{
  "arch": "vgg",
  "dataset": "seven-segment displays showing three digits",
  "crop_scale_min": 0.3,
  "translate": 0.06,
  "color_jitter": 0.4,
  "norm": "batchnorm",
  "activation": "relu",
  "widths": [64, 128, 256],
  "downsampling": "stride",
  "optimizer": "ademamix",
  "beta1": 0.8,
  "beta2": 0.999,
  "alpha": 4
}
Rows from block 5 of a small self-supervised image encoder, named by matrix and row number. Each number is 500 + 50 x the weight over its row's rms, rounded and kept within 0 to 999. All counts start at 0. Numbers have three digits each.
Before each channel's rows are labels from the 100 images, of 14976, where the channel reaches its highest value: "lies over" is the class under the peak. Only what is clearly more common there than usual is listed. The data: seven-segment displays showing three digits.
# conv: 3x3 conv (model.blocks.5.conv.weight, 128x128x3x3, each kernel summed), inputs 0-63

lies over: surround
conv.25:507478523525498507541528453539421482432547516439527518483460472453479471516478446474549507475447466573543453484368568462498492509501459480577558470491450501479526486382441494524453451388494540

lies over: lit segment
conv.89:493546451499434512598471494476460429421518450496415488472451510393498434494543468527484509414469569486511562455544490500428404469517491460394499529584466490528536525474538489515563432518465497

lies over: surround
conv.6:488479500505493393493461453596397506515513492466501537541495555467506457479510402512481542461456509463534512472474500319429487460532538457431554436493433458523489499381467478502468480422469469

lies over: screen
conv.11:521402403432510506475565479483490534553556428545556503439470461512521548551560533439564515501513580426445432526393559501468408482483532482612459511477474523507540503565474524495567562461540453

lies over: surround
conv.21:625445489516498536560431513550428525525435560353539514490508490508434462477476454446489479440409504504514483534424513505528532473468463465479483441503485518438482492457445445571371458454535524

lies over: surround
conv.82:518597468496542507516423456535437572481510485422469581484501529592535459476485609541527475496460519580487519524459559505507435376498518481563429445489499505453381624526440541536451506527500516

lies over: surround
conv.34:507491433493493471441411404537484628505383566423492516481546518512456531432447511459388445487362464453516540505485454467500513494433490471410461509473472521489420570505540539545492557460552475

lies over: surround
conv.68:535529494545491483488466475487519483496414394531506536542486484510522443502546571481438433446605400561460525530466472502485423567467540468558557500448414546507508483529498541447477389496460485

lies over: screen
conv.52:568395445477554496529463516501548469455421474437530511454447500503530467493502469446467476370464478489532365482475462512460528433453469435464417444493498452480494480523412420441480335512453485

lies over: screen
conv.86:527513477512449507376462466462473572474519483465459475433604460467512539503559548479531551464452496520423603524460506517481555474493511580510461429517482491515526476559482376662603464511527433

lies over: lit segment
conv.125:546487502493541476528481513487508500460513570509492482427480584435625489487496481443519433490612508445493505524476468465576430551525535518526405479512475518457512406499476491518499469499516515

lies over: lit segment
conv.47:556493454465559474543500460515526458392534541366498505472483506488478446475477532517511396453480359472469513539488513450501552561554484482520557464451455523571454469539507473483427531527475517

lies over: screen
conv.99:488492545371381473477457480496471451560454506491400503342534484469509498515398464536417539512567404482442494549582427547495555525427483487476577537380512520485477489504542536470452473472466458

lies over: surround
conv.2:548507525518483454529546550508469467536502390534424536450526457505541508574513406517373524509594457565476469536444478440487428437445530442430457435344406482436454462479490518549449425474419520

lies over: screen
conv.92:510427501494480510568600506375515506499458522459427468520485468518433523668543473517352463428488580496465464453543479463493517554448441489448487504539454529509529466491557610583469463507548555